A small self-supervised image encoder, trained from scratch: activation gelu_tanh.
Rows from block 3 of a small self-supervised image encoder, named by matrix and row number. Rows with one number belong to one neuron. Each number is 128 + 24 x the weight over its row's rms, rounded and kept within 0 to 255. All counts start at 0. Numbers have three digits each. After the name is the row's rms in percent of the matrix's.
After each neuron's rows are labels from the 100 images, of 14976, where the neuron reaches its highest value: "responds to" is what is common among them. Only what is clearly more common there than usual is listed. The data: histories of elementary cellular automata, time running down. In brackets: how many of the 100, against the usual share in percent.
# fc1: MLP up (model.blocks.3.mlp.fc1.weight, 1152x384), inputs 256-383
# fc2: MLP down (model.blocks.3.mlp.fc2.weight, 384x1152, transposed), outputs 256-383

fc1.112 159:154139158176100120143124206122135157116101124117094123131127151103120191149127126103110102144123126123072132093078138142116116142130137141089089127154146129144123220148145115130122126113134134142136072167148132144098109132125139134122122153073137071121110133134126146195121135124139131150120126133132139150115070116123125100135107117142121208137090138167142132162120127105155138159135
fc2.112 183:130170116160122118103165193131113125154128130131149121099120101155103164168099112153121116154111110108131118144166127089127159157144133139092140139101098170118085151142156118103127135115123135120143128150191140141131154164112130172144142122150109136101173116130101137079097072152131126107130089140147097120160134133174138128102108152121127130142128116144190132103096128135090135121107
responds to: 110 turns on (93 vs 50.3); 011 turns on (89 vs 51.1); 111 turns on (80 vs 50)

fc1.397 142:150118156157076108099140165161126132122099165125144120111152116131096160126130064107121098119160136121174143113104145125113121118152104143162076121103130190111139181124130112138153118104118138089154106164136161120145167158116146111150125115133148071090177106106131130113111137151114158089115143118134149112127124126105102117131130123153144109121120122144134145129122124125131111146165
fc2.397 159:114120126155123168149161174183103123131096145114118136123117148145124158114130119144141131166073152161109139083132146119138135134134144125121150127133152095167133127145161108144120126107157100162108070181136126129167133157118134126106181121187104109153160123148098146143142100120125129117139100098131079120123102136068144155117105139090183152106091120171143115148154139121127155144093
responds to: 000 turns on (87 vs 50.1)

fc1.252 008:099124114134194159118126211101115122169098073117126112138155157138121096114103175158120100163131126095132154163112148106151128098131133126118156116121110142135114080164124173170118119130138124128134142103108097133151120151119145122139116145147110086146139117130119121113106114101127122130129159107135158115129141143123120135106133129122124169144148138083094129127120101100120088074165
fc2.252 016:148164122178141114122110083121152149102125104157139134120117159146133135118116139132158139123172130081165153149124142121141117125156112113105150135107116120143107091084161130106114154112109118134087131113107128148125091088133136146102078133122142191155059102138157123094123164091124129119136146141141160134151144129129137141125132118149118113140140104107141116093161131174101124127146
responds to: 101 turns on (94 vs 49.4); 100 turns on (87 vs 50.2)

fc1.757 009:096096127169182138154126219096105125157092085116128129159153134128126117107135178147133099169162106074150158157110142099137139118146114123123143124107124170139117084180117161170141127132137142150127133121109098135126134149121155121145129145137113067147132142128106103119116094117146114120119142120117172124130119143126137128108130124150111198128143126122112133145131111112123072061131
fc2.757 015:150150116173142112134109093108144153092123107170134134105116168138143124115127138120154136129181109074171149156133133123128136126168095114107163142086115139150122104098154148112110145121114121137088141123118122125121101095132127147121086132114129186143076099134144121092122182100116125111133139127171165141149148124121139132123128115164117096134144117126150108105166134160106117110170
responds to: 110 turns on (78 vs 50.3); 100 turns on (77 vs 50.2); 011 turns on (77 vs 51.1)

fc1.666 010:110095112140180162152121193089107136160132115101137135156155133131134122128122177133104108155158119095127138165094156115144126109150114121114137126140099163136112083171108165152111129117139134155151118126122106118120151151105167128143132138098125035165116128116134111123114107099142117121135150119127184132148119111130143127115130118143120192131153110120112123141138103109126088071119
fc2.666 015:152147116166158125133101102112128145110151116163143142095117158140142130099105149139145130130164121071174141151137134105145125130152098115119149156084121135142132088108139149122095157130119132139097154125099131124110090097127147149122091130120143181146062103124148138118109178094102125112130133155141164136151139131111143129133134121150124115131144123127154094100145144165119126115176
responds to: 100 turns on (84 vs 50.2); 101 turns on (76 vs 49.4); 001 turns on (75 vs 49.9)

fc1.700 010:096092129138167170162128200104103136150126112102141124151152111126127119131138164134104104151147108108150141167105155119148126112154130115126144128142101165135111101172117179160106123110150130154142128130129098115116160154126162126148126138126138031137124124117122121115104101093140119112120162112125173132165108111121141129111129128142123207120142118120112122139127097116134079108095
fc2.700 015:148145115170158127122113107115137141105147113167148139102111167133136118107117150140159127116169131072174131140131144111146117131148094119119145145077111141147137081099148146127103152125122132149096146127114129126124084088111137150131087137113142182144072097134142123119112175095110133110130129130160162145163149121106139138128126137151119108128145123135145101097158147169107124110170
responds to: 100 turns on (81 vs 50.2)

fc1.370 119:148098156192097149089124203131153127133091150096136132096131142144143164126157117121142106123107126117112153066136132159093098138139090114128112134126139143088123211130102134135131110137133149103110123155148121135103153096126147128150139128137124118129138114092088110149145127132122131116129108124153142176139086109078162148111120117143125194128072136147137149157111130102100104130102
fc2.370 118:098159143111135116137146164120087075087102119151114117128156157126154174145104100086135113165075100151131120112134101092128104165127108152092131144092167138161119122152115088136125113119154110108138067113112165155169167153150141116116147129131100109125164079129138084125066099146146129158100109159148130143105174147155119106125142141102126092121131126140152106163147127133123161120109
responds to: 010 turns on (81 vs 50.4)

fc1.617 103:137133113117141113150136190091134138120137110164129127126111109086096161128150121109131136113130118089106085085094124133102150124142153123132095144091161124119085154137136105120121152089169143113114104127127133109127114146113102117131136143113156070123159158143167169142130129145147150159113119153115106134127093097135086133123115119128108179129113115140114100145128120127151163127079
fc2.617 113:132140135139148140139148110186122097167174153109107078139155126156136160141158112188064131121146119093105156145131090143113211164126151108109142129127102133098064161141108129101110129114084131117144112133148129125103097172117127165116135157136114089089156152138087109126141125142179154137149132092109184124087130121145132116137116160110086116157074119106144175129115116120137121114096
responds to: large cells (98 vs 39.9); 010 turns on (90 vs 50.4); 000 turns on (78 vs 50.1)

fc1.592 006:113111123144184091135161155141115100178156148138114142122114082099073130129133159147148130148155115092097131114130123126094100124142141101171177144136131149147105108166123128141127115151136135142125145138090132153097152143101115143148119127151143108115106131154113138119104133088158126117123151108111140119122153097123167137102161126141154127120131101090135133108138125148127136147136
fc2.592 018:136160123167134101135124058113149139107124102155141131134113170117114110126122135158152145120160127073161163154128138127121136131157118126125147115101150114166134096091164142119111142134107122130078145131100122155141067103117137152093082145130131200147063085159150127081151183100124134133123133116143169114155150116137138151116128138151134085132138113105137128097140123157118111108168
responds to: 000 turns on (100 vs 50.1); large cells (89 vs 39.9); 001 turns on (77 vs 49.9)

fc1.65 014:102084112131147169158116192119080138155114095077132112150163108151164114129121143128118120151138097110151139132103140143154116114132107120108151136142108188103113131158112167161091118126139142151155135115132072116121160149130133120166127127111112067140125153103128106139103094109134123112127129125118188116124104140123132125128121121127125189132167126138097121152143104110122079073081
fc2.65 015:147133116168164123130120120113137139099112114148132148091115155152139126092103166111156131142153135108189110154130137096147109129139105127114138150097097153130129110124131129115093135110116146140090163114109130131108103087109124139130093137117133164156075095114136133128080178094114114096139152135171151133160135138101135129137130104129134105147149129155137100120171146169101138119171
responds to: 100 turns on (82 vs 50.2); 111 turns on (78 vs 50)

fc1.501 008:081102127148156149161121200099107132150107100134120136159158136142139104125120166136129104170164107093151135166101138123143113117161123108129143127129109158149092089178118167156116136128139152148130125110124094130111133143116164127157119146152123052126107118140115128116101101093142121121144143125139153132161110112121132127117136134158126158124135132110130138148134094118145078073098
fc2.501 017:147148123167146118134121074109149147102137106160137136121115171134130118116115149139159129122171121070165146146123147118143133127168105119118149141095122137148122080093158144118102154133117123129092152127108131135138083092116139148111082139123138197143062095135153126102119179095113140117126135130147166132162147117119145142120133135154125099145152110119150113092148132161103123110170
responds to: 101 turns on (84 vs 49.4); 100 turns on (83 vs 50.2)

fc1.303 008:086092126155164157144116208112102124151111100115121136147148131136127112118118173143120100157158114078141146173101145119140130108149137111122158124143108162141084090183129175167123124124138140148132133124125109125124150149139161136164118144131121057130111115146107131136101098091139123114138143111130142132145110119117137127110130139135124170120132132110129133139131093120143085071078
fc2.303 017:146150123171145119134118082109152141103142107162144134122117175141130118113118141143156134123172119073173149141126137123135125125162097114113146137091124137148118084095163150114103147139113118136087144124103129132135072087123140151112081139127139193146058104137148121098120174096108143116123130125150156131166149122118140148118127131154125097139145113121145118087155130166109126115174
responds to: 100 turns on (88 vs 50.2); large cells (70 vs 39.9)

fc1.388 060:113100129124118142143128221097151141104131161152106117123112075147091157161152129132134120100156155152106127088114127144122118156131108112111116103173121089121127163154143126135097121145094139144131114111107083148119222126142115102161125179111120079126137145114115118161138104137097151141140142123098106096106097135122113143109121111118122133144128126116161084104088154120131098141147
fc2.388 061:143137095147146151126133117169142158139136147106123125115123117159121136138108117125123149123193160074070127125124174124080175155144120131124132139136164138161143104152171133176137130124105107128115141119129097131103166143119109116097131103110073151108118152155150062125156134161132143121127099107166154140147124167149141115119146123099155132141111108136128144175123142073100139141108
responds to: 111 turns on (76 vs 50)

fc1.77 008:087088128145177145133109231126120104160116129113120147173126108134127099113146157125120124146140114111153140154123138131128111104164144120115164132130117126127122129156141187146140129115149149131120120137130107118133152165145147129132110145124124032129134093154101123130101091096150127114134156102154110119168103115138151127122157134152127203117087148090122120118112113118145093097094
fc2.77 017:146148118167137125123116078103150132107142090162141139134124183137128094109117141140159129123172121070167157142131134121139126118156098119128136124109131144148129082100168156118110147135116124141083136119110126136133081106117131140118078138120140204159075092136138120091127165090120143128113137120146158132162152124123150158114132133146118088137141112119148106096151134160107118108163
responds to: 000 turns on (79 vs 50.1); large cells (68 vs 39.9)

fc1.739 150:135157111131112132094133180153130103167105133157130104115126048100128114133133145112128120099082147156119130102120115108119148118143117139075145095111090144143137164146143083141119153124133109138165104096159156146154147135150131136145157150149117114126185157179141158107106117147149163150125169126115081112135187114156111122123134128113102115140092103084081121130122120121151138130081
fc2.739 163:070126115113125126129156121147119104157116154088092127166132048134115113106152118127114129093157138134133136139128103147127135085129156120136115103159119096084157092147141147138138123133113120090174135158125108140086157142133132119116138137148155142100133132118133104152174105147175124105160132083097123142093104160110127159119142138112153140158158141059121147111141086115125082158117
responds to: 010 turns on (94 vs 50.4)

fc1.163 011:069139117100139151126142149093106123155128081083127129126141128138121100113122137107116123167129150113104148169126113126147104106142164094107163135139111164112124127152121127160112145120146145106157149161133150127080141159110124087118127143178112061180114109140089134146100130117167125156125095117153112146147108089158143121115149123125129151108136108115157065161155104146114129106122
fc2.163 019:161160124175145089144116070107150143100117100162140132147110171126115098128118132139164138101168121095140153145124129133136148128175109104128152116116160112162102068114164141116113138129118127134088146104086116169131091103132143143096078129116139211135096084140164134083140165097105129151148119125148154113128160126130141132116136120153149112136126121110157130097137135150128116108159
responds to: large cells (92 vs 39.9); 000 turns on (87 vs 50.1)

fc1.9 013:167133166131140159123150193096125095171132136123136142144149151098103125108127128110103145103130133127095127117109122147114097135114144103090166106136093159114081153144126150130121113127157133141102121129163123137168176109120132138142116123110101101125108111146102117124094145106125148170117104118162112117120120117117158113114149139109129125082149146132121100069106136108144129157122
fc2.9 019:156177130169103104106135073129142121109124110134148136116125176124104102113140138168146148120166121081166153141123114114118132119154104111128138104089150150156089113094166153137128128148118107136082123097122120142136092138127134131105106151125124187145088120134145099086143157121116127127128123133173176136159149165129146131094147115132097067140160130076134123099163129112113111135152
responds to: 000 turns on (91 vs 50.1)

fc1.11 156:169138140170142124115105190137152102139148163145145128099102092136127118128158106135122129132131174174087120034151086106110143148094111106121117152151134143115153154146106072121141104150113096091159104142146145111158135156155116122182125158143141079098193110175129108147106147127136136140143138113122101121170116143081111148117165115135127177141089150193107109140104164128153122143120
fc2.11 172:110123169144098130144124133131122143089113127078110123118120105103129160159144112099141129074112115129142116157113116120126105097113143160102101166151151107079107114167120112139138152126111126150138143109167143149086183111146131077128161147141133138122121132128107134115124102133140164123142121107165078119093167136138153069110079146112149114155145076087141121106129098127122107170121
responds to: 111 turns on (91 vs 50); large cells (74 vs 39.9)

fc1.233 378:116129097095088126118127251141110128138128133135133114106126118129139136147139137121125114140091155159088117101138113131141147121136151124129090138110093138107126197153121108142150135117124132112144127127127119141109207108129132133130137122134135040138146158120122144138121113124134113114136097142100151130118099124133127120117112127105129211133107147141116122151141145130136135146057
fc2.233 276:110099151117157155161144128112112116130149122094134130095121121146182125109090125118124139106115154174113133117116157098139114124120094155092101131139122117092145142143114115130126100120113142144158135123151165098161167142129135170152136072130079042100134143100117145093094116158146164142144126118145125145076105098099114166146114171134116160156176133147158183156099105120129139155127
responds to: 111 turns on (86 vs 50)

fc1.398 120:095106118157055115104103073125147137166121129116127130090152121122118122153115129145111144120081136138115133135108131112088097105143142103114115132147131173100132147159124123132122147147128115108102131142148121147149162135118121129148080106095146133124145130124154139170076127194128164160117128132131131125177114119114151110137093113134122167117090105200117119165120143126119125125102
fc2.398 141:102130120127140110121162183134131146127110131151095139141089118124106108125151136081125125151120091117090112130125129106163093118115145187104154108122148136125099162152127146109104111102120102130137172121135167167150132153150115100098139119147118136154140128121118124131130101125159117092131159108150091074099122149107095137080124121105138123100130157154110134167108164165152121110147
responds to: 110 turns on (91 vs 50.3); 011 turns on (85 vs 51.1); 010 turns on (78 vs 50.4)

fc1.348 007:142089158172176149111141177130149105105145097164136164105116113127126121139123150090159149166176112078102137092141128120110140133172154086151173158141136158128058111130104179141128134134119148163125143126099134123106198144144095146122103117122129153136116108126116149109121087094140103132119159141171104114101151138109109119105124159121133113101159113093119115149114123117147109077107
fc2.348 017:142164128179137131143127059120162133115127092155146138136109173134135109126115133145155144123184125073161163144118143119133128130165122117129146125100144134167140085097162142129100142138113124153089142106095120146161089090113132143095080138122132203144069091147146116087142178104103130131130123111149159121150160135137133155122138122156126084141142109116153124101127121155118114114173
responds to: large cells (83 vs 39.9); 001 turns on (81 vs 49.9)

fc1.575 106:109125143116132170122117232168105123157138113115137137139105141123125154177141112128111151124064147142142125094159084119124118131126105157158083130143126107080148226136135123137138108113120124110130127136141137144133107117093114104137168155115125103123166136113110136146119131122151137118119059145119122147107120103140134134123116142118123226145093123139162119136123130167132142144087
fc2.575 099:117112126129133124113154115098091098082131117128104111094182133149145119100105112101157088132094129135112108106121119123120108171111095128112144136108098104147153127122131145090145148086114146138140097134176122094156161134152085163151132108186109109121137118112102149112131090117115173108168146123106065118143172105097144115113159134154109090104158157120125126138135126121112151149124
responds to: 111 turns on (77 vs 50)

fc1.12 102:127128107103148125136127173101107156104096122138147138120141127085164109116137125116128124133144124116097126094112145137121140136136114131119122129105148132123113190156147147105132122134106137101100144124135125127083163118077148141144113094136126107171111171077106122145102130098116115112104118099138178103120059093166113137102132126130114163119105148070130121162104128110144118175131
fc2.12 108:137128135093138142092135158115141092146145150122155109143092165154101125124079138111108160162090116143127138160148124098097135148149127132135138165149154131131152108114081123120159113103155138155140136107106136116121142158114106197144149126045087068102143184129103127104077131184168095171161146134126195143095166141093126137152112154107068120111135125152115149168118144127107156144075
responds to: 010 turns on (90 vs 50.4)

fc1.203 010:105087116139185163134117217092085115138102093105141131156137146142141094117120174149121105178150097091144145159094148119149125117150119117112152142133119157125129080170123161162123119121164139159137129108120091126124150143111170112150129136124100059172106143124115099137085114094124120119131126127132174131105117139124134114117122105142119180136169116100103126141136111105130067059129
fc2.203 014:160148114158155114140111100115145146104144102160142138113129166140150142116126140111152125127174117080178142153132136118141125131152103119105155144100115144152127099098135138125099143129115121136085161114104134125106096104148147144112087138119134174149065108137143137111110173097100108117133137148149172137161139134106121124133118116154121101140142127124153113104163139154105121134168
responds to: 100 turns on (93 vs 50.2); large cells (78 vs 39.9)

fc1.367 145:118126103108106145137139177123129131128154128135136141147123130118112116134148112138119143144117122108114104146135119134102134113101152120133081145116116123150136175144075094157116166093143135084116137133119128118144128090128122137137087144123107085146134148128114144142118114122130148149123083132096113152096124106165134145130133138114122111139126131124116134099127116115100150134080
fc2.367 153:107140117143124117148131155148116081191134106128061109139174107122148133114158137137150154142108123127104131117109099108116142166107128139145127099122125144099098108162129116130111070110126128105133100127149142128114138137102145089124118164170101097098161127122113085138165133138179122182125125117131167107170084137130140111142136132137085080148112134092128129103135171153161104131109
responds to: 111 turns on (93 vs 50); 101 turns on (84 vs 49.4); 010 turns on (77 vs 50.4)

fc1.91 011:071097132135182149131140223115092118161123116114135148127154104129121097092129170152128101159120116093150158144128154108140116121153115150092146129143115149123093122166123144156144116111160142137129135118121095133103150132137147125150117126110123068123159121162123121146113087088131113123131157121143132111141115133122115143119128128135113197119132141100129130119114108118154056093103
fc2.91 016:158147114151142118134104097126149148089139103155144141120133156147133110124126137139160135115167113081181143146121145119135123123146095121098138137110122126135122085087151147123118138126102092141091130094119137127126084106145133147108092154130131185160081100143128126099111166119127141103125141136157154120164148145132136122123116136151102093144139108121145128102156130171101119127147
responds to: large cells (97 vs 39.9)

fc1.320 167:147093144139138116130120190155136127101135118108159094143151133118141119125150119122131119126133138108060135113169135179142159115140098113108116146179144111091132204111145106133141094123109127096169101113163150149136159136145135124131159114098123051094147139133171138101137090143133120114129180142093143119129099098106127125148120124126112235155100139093142128158119118121133150152046
fc2.320 177:149101131082121147144130133099150113164147157084102076109121142137119175161124100159128142106111051173115124134162096129139095167122158166141118153115150146074119095121122141119122130130150105158116119130093119102125112128117124137152133100121129113109158165112096115120100119156116143162158123095152096166081147137170194162116083087100103160131114150158110173118132109130100102136134
responds to: 111 turns on (78 vs 50)

fc1.294 122:135102119126146110112127143143096136141093130129126117127158101111111139130138115161118140140128105128068164135135136142112140156075138128128094140147127161113142180140079130136137169135115082100115141137091140114120193089119133145114140102151124123138205158106110125153107087131133090123123120047118091105112068127115111132126150119115131157155099154148136141156114132124122117090091
fc2.294 132:118076134086117148155130149133155102150101145071163127166082132114157126108127131093137101128134105132108071130113086145116119132150131116094131119110129138120075127147123114153147105129142109121157101140110137143153137120124126073120129164147107066086156153148174107187125172166117147168142053171146137120080163112117119132127140091129110137172095116082129123157139109068155107153115
responds to: 010 turns on (85 vs 50.4)

fc1.475 011:099108120130169161157128181097122133140108104111132125142145145144135111119120166133124103149153133099140130167090148102146132104143109126118119126121105166156111087170128187174090119127134130155132125125123095112127128130106163108137150141135124053161102135123130113093102101107145129120127149106133195135160113120128148127107138131142129181138144129117114117137133111118139106061146
fc2.475 014:154146116172156129139121112113141152093151127154150151094114150140147141105111133129153139120160122077166111148138140108150129135153111118118158151073116143149119101104145137119108153110129138133112157125112119124116106076114142162129087124110127165118064100127156141126102171092099123110133113155157182147177146121106128135137125121158138123133139137135148102106155134165113129115157
responds to: 100 turns on (85 vs 50.2)

fc1.230 008:102090142149172137154118223120107104152120122137120136147148114117113099105133167136141112168179102090123142135127112132139121130147119099127154139140119137110079120176129166148130137139140150121139149149106099129120148157126117137160101152136112046132138106148127124140100093111143108132122154114156113116122124111110131115107131122139130162100116119075129119121118108133147066075064
fc2.230 017:148153119167148115143118067112150139094133104168141138130116169136127115116123147139161131117163117073171153138125142127127130131171103116119141128101136132149124075097161145118106142133103122144086138105107127146153075098124131141109081145131137200161066093150145113093132165096106140129120134129140165131149155126126144144121133134154121082133140115115147124097148142157121119110170
responds to: large cells (92 vs 39.9); 001 turns on (85 vs 49.9); 011 turns on (82 vs 51.1)

fc1.69 228:111107124135123134116136182171126126118114115095119099112136072139136147156137130088110155135144135172087128137130125124144115115106137163154113129128120126137157220141132136099136094107120125138186169148170122134123189162143135120133109138134131026128178104147143098112139084120169116131137097127121096122119113134114107108132128141107119190135114131143111125128130139155147138153104
fc2.69 208:113108153151097150131095098080129110173162150115137154122137124132073112107160133141161115170115112128104109078086140153142107091122167129123118129132127126071127132171122169126089114157160166171139097142131119120151129103160136124163169079164137138166174164095117115104132129164117129135163129078099087142148120119107122150127155107148131133105114083133140145110104138098088141129160
responds to: 111 turns on (85 vs 50)

fc1.267 144:159127131134101134113138171145127118131104151141050147172119158156139122109122156100140115136140151114048139081112129125135122126140160078113087177131125125131105145132121057115127125111124121088145079150142109146146123127163118109147154105114139115121166136073130147133105108159122130153118120124106140174152098112112097130126101135116138194138114134141102143157129171169122137130102
fc2.267 158:080140119147164111134130140141121133141134104151116087108154088140131152135148103133132138095136118153132115137145103104108145141102128165165139118146146185097097130182088111155145127167157122098160137091132128145111126167103152153151162168114104064080174137124112055144108076118136118124098143126147135064136120145156104140098104146114153122146129111149156191141113095115108112120061
responds to: 010 turns on (80 vs 50.4)

fc1.223 239:098138132150119111114119186135133117130141160122145131108112076095166136127140130107135153112153129137102106101137135118140109133122137139157093098157093110086156139164137104132141171125125139144136109134108109105143175115122129124118138148114151070098132118124143145166093137154143115128123165084177120101110125129141149120123128140147112141087054154108068093118168109126142150190128
fc2.223 236:162088091105114154130179127142082126144098176090128125107111108158111131150167135161154171065128172137095102142139115138138134121111151138087145111151150146159168129114165140127112114123120122101120134110188142126122133113133139128175125120115110136133164127099127115128151133129145138115117110158071107145119105093080140166120148141090161135158145158153128163162125127106145149124131
responds to: 010 turns on (79 vs 50.4)

fc1.137 009:082102129152169162146132162106098130150106085115122120149171153146133117128122162135122100178164118094161129165088147108131133104168108119112146136128107168157095067167122154172111129119138147153125127118129094130119133142098167126158127147125122071140111148139113122120101100105139128131129122129134178112154121119122130130102131123144126139129143118105122125150129094106140083063107
fc2.137 016:154146121164151117142116092109145145106143108155141133102123162136136134116119151132147130123168119073167136148127141117152135133170106125118153145092118140146121089099158146119102151125117126133103156132117127126134090088111140154115085127122141200142064096124148132113112178097114135103137127137146169136170141116117137142124130129154127097142151116125151115090153135170102133110167
responds to: 101 turns on (80 vs 49.4)

fc1.5 006:092113124145160140167136179108087134149128096139132136132150124127127102128116170131118114160171105084184133163102139120137130111174141110134166139125120146147084084183128184147122141121128146141115130112134089133117103141108137140170103150148133081119119109129132127135109094092131120116142152107133129131166122109116145138113126132141124134126113119094134131131125100110151088086104
fc2.5 018:147149123168139115133123074112153141108129101154143133124117177134125114120119145144157133125172122073165149144123146128137131127163107116118149129097130133155118080091160143116110153137115124130089143122100137144143083085115134144103079135123137203149055094144150126093133169094110144124126132122145162127157145118126144143114134137147125089141143109119139115095148127160108123112166
responds to: 101 turns on (85 vs 49.4); 001 turns on (85 vs 49.9)

fc1.651 038:164113151154118123124097178115082133116158107176107114121130129124127130124113147125138123144136133107147137133140143130153134139092159110157154106093148097158111106112134148159072108125136129115131165136156105146130108142079128131126094162082126132140125148116111145173096135146186160147131106159151136127127082116128166137104147176121113197127091149157138124120107132117122108084135
fc2.651 041:145158142160129102135155142148131110139129144153106120110142129121167175131184108109124107107110150095136106161100111169139149151124152121108075164120116132111109093146090121155136177124127109119158067112116121134127072091153139155135116158105099123079159125152110120108098155130145113111115144162118151135137142115142124156117128147145069145132130132124186123074108106164148116115137
responds to: 110 turns on (99 vs 50.3); 011 turns on (99 vs 51.1); 111 turns on (98 vs 50)

fc1.109 009:096118132129147147163143179121090145169139087106121142138150161132116089153139163125127100143145143088147133177114136121132121092154118110096134133125086146136133136185128141160126137117159164138145126138135106122134122144109165113141127135186115013129138079136114120119089091113130162139136199126121157146141069103128130140142172132143130122130111132104108141110124123114123077118122
fc2.109 018:161156132179136112137120073108142164099131119167147130126115170127116127123122134146163137117172125075155151153129144116144145127173113118124151142093134132158126079085170134115094143133121127135089138113111128152158089105129131134123086141116139206131063084138139128094118155093103145117130146136146164131149128129130147147120143126152107092128150122128144116084149142167099132117149
responds to: 101 turns on (94 vs 49.4); 001 turns on (79 vs 49.9)

fc1.170 007:084093106152152144153128147113114132139123114148127151172174150103125128124121122118128105135145131119198158153124137118125092111168133111114178126150125156139138152142094162162159155133138108139141135141129105117127133138133147121143115113109130126148126112142130086107114111075142153140175152089151164168169143074143136144125128112154122119143107143101091102121106104125144107115117
fc2.170 020:148156123175139112134116069118155140129120108167138141128128171143137105109114134146159141112168123083170143167120141132140127117160127117116133134097144133162122086109166154116107135126104123132089151124099127142139084104113143121104088144114140203142056092146133124080138158100116146135132118121137151118148150123147151146108135129148120077126138126107135096101136118163100112115152
responds to: 001 turns on (85 vs 49.9); 000 turns on (77 vs 50.1); 101 turns on (76 vs 49.4)

fc1.453 021:165126119143135130125145175119142144142092096125131125135126116133099102168134118144119131101137166127142107158140112135134151105152113161157133139109121127120190138109104130126103154123105130106108150139143105115122149127125132138134093122075143086105072102151163101138124112119124116172113167121136074123161109119132126101121144107118124110099052119129120121065107131189131116145134
fc2.453 027:115135143174129107118138056127174148115147103175119132122122177138094106092114094158167147131153165094131124145113138133134146123155125112139159124120157144150095116119109130143100151143074123109083148133113117141166100093119148120113119177124129146169072078130114133066146156096136157143138105097125171157124132121101168160091145131156090096166120124143142116107136109128105127107166
responds to: 000 turns on (89 vs 50.1)

fc1.594 013:079133136148147093125146130157118140137096132147179110153113106152142101095117153137113122130105128134107143113137133124087095090163153132121120157108161139136155038122181164102117094137091113108096093113118102118127170118099148099117131155146156121115090117152162156112132122140101117123134161094119138130107106087139142153106137155147131153143154140119150123144110141134136068170100
fc2.594 020:152136107180138108128115067089198175129137141145146124143114157113132113112118106148164139099149133119139149127111151082130150135189118131139118123097149121151144052087160169139119139144105111165079133104117105146119127117130141131136096135118141208161055090132123125110117155143072111083130147104114138131154142126101109156150128128145125113150135139123152112126103150156115148099130
responds to: 010 turns on (85 vs 50.4); large cells (75 vs 39.9)

fc1.244 014:127083134146170182146114180130086120118121098064137105152152110171136086119105145140130139154114113123135137156104147134118115129124106135102127137167106173105129127158111181155103093145150131156129156133140077116136147144105159109154143129095133119166117182105110082122106103126136110133104109115124195127112122158131149125104111111115134178135175137129110118119115127121119086081132
fc2.244 015:139124113133182119161101143123129126102116116163132142076153143145178135096113143068150101136112133111179090134148142090139113129146102142108127169079099166133111125172107129127118133124130149150131180121146150128095112109131123137155129124140104113133107131109123113118082154127129095116176133136165140148186143129108117118153100106131098115123146154159157119148146129149104120113165
responds to: 111 turns on (86 vs 50); 100 turns on (78 vs 50.2)

fc1.272 013:129057183117206125084113205132119125137154141114123096163146099103145099131119133120111124128172102122169134122161108157147134098119167144162181138145122113086109071139111113165148115110113129116148156148113127127122150117096121158127109127109134137156147103121095124141119133111123165119140161137157079137103135114126165134102131115141141154131120120115164119049097133102139126131132
fc2.272 017:186160141159116116159135051119152129128109119134149165115136138108125142103151131138135138118144139088173154116089128098105155118160141091120122126111135127137132118111134159124119126132104118141104123095123119161171130135154125129092052153151155194126102112139126134099205164109111114148131139113144118099146173153124131154103118108151109087168123153108125108136147130123135115169162
responds to: 101 turns on (85 vs 49.4); 001 turns on (81 vs 49.9)

fc1.251 005:101099124159164152155130212125074131168119093112110138149131118130103117124141154126124123136168112107150134160127137111121106112161115103104208104142103146146096124165128168139108121147141153157126139152133117140144165143121138148153109128110112088117106081137100109142087106092157152130119156112146135122143141101105141138121135119127137102099105126087122124130107105117128075105099
fc2.251 018:141154127173136114137122068113152146103131103163141136137111174132117113116121141148158140121176126080164154148115142128133123126164113120122145122099142124167119084096166144114106146136113120134082144124102127148154078098120137144102081138130136210146056092152153128087134166092109144129130135125144155127161145129128144145120126129147129083137149106112142113094142130157115120110164
responds to: large cells (97 vs 39.9); 000 turns on (95 vs 50.1); 001 turns on (85 vs 49.9)

fc1.285 006:111082133162180142128137189116090108148133106157136147139130130119098105106111163120116113157141112083145149166108125103109104104149115094120144101148091140162104094166105139150149135093166158089142143135122086111143113143103178133128088155135129115116103103136105102127104105093111146136127170117138141120143129114129135138132122119154140121123124147108091134099096089098145080085101
fc2.285 019:143152130166131117154111061123166142106127109168139131125122174129114117119124145144154133123167117069161145148128134129131136122170120119121149127104143127171129077102166137118109141137110120139096137102104128150131082104125138139093085147128145204144064096142144123087138170100112134132136129136144163128153148124139134146122127133149132086128144122118151132090129135162115127106152
responds to: 101 turns on (100 vs 49.4); 100 turns on (95 vs 50.2); 001 turns on (91 vs 49.9); rule: rule 50 (27 vs 0.4)

fc1.24 217:142133141148120094126165170178111131156111127124153124167121081104097079139134120144145122146093116124102094146122146096091146108101116119103062130134106139139129191140135143155119114118116130108148106121104162150102203135140164107094148148127114164131149140137138112145126066101123134134100159116132146161121121139127132139101137123111146132168133143104131126147117147130158127144060
fc2.24 227:139067094125124167173153144094087087159112123080105150130160092141131115090134087130167151135112125107157146113114068165118099130126096124167131112141133090142133122142135145086119148089126115142124130157154125125153126101117099142130119117179115134104114134127127146167125171155132138132142108133123152080081124135143105169098162138143117119143126154116115119136112166125120096155113
responds to: 111 turns on (96 vs 50); 101 turns on (83 vs 49.4)

fc1.497 008:076120114149141136137119188094102126143104098113115135129171174156134098109126168114141098148157121106173135143086148104134130101153128131120136127136124173143131084170134154167099132126135153142104137103125088129108114118131150146168124145134097096130107124127109120123100108113141146125136128137145156128149122135100150134111136121132132117141166139096107114131131094100145098083111
fc2.497 017:150151128176141114137121082127151141096139110157144138123122168129124125120111147127166134118176120081156152151117141124141123121166113114117152135099123137154114079102166134121094149121121123141092153125115132135131080087122137139110088138125140190147063094141157125095124172096106138114127125126146166126164144119126131141120134129152125083140150113119145117095155133164100125111172
responds to: 101 turns on (78 vs 49.4); 001 turns on (76 vs 49.9)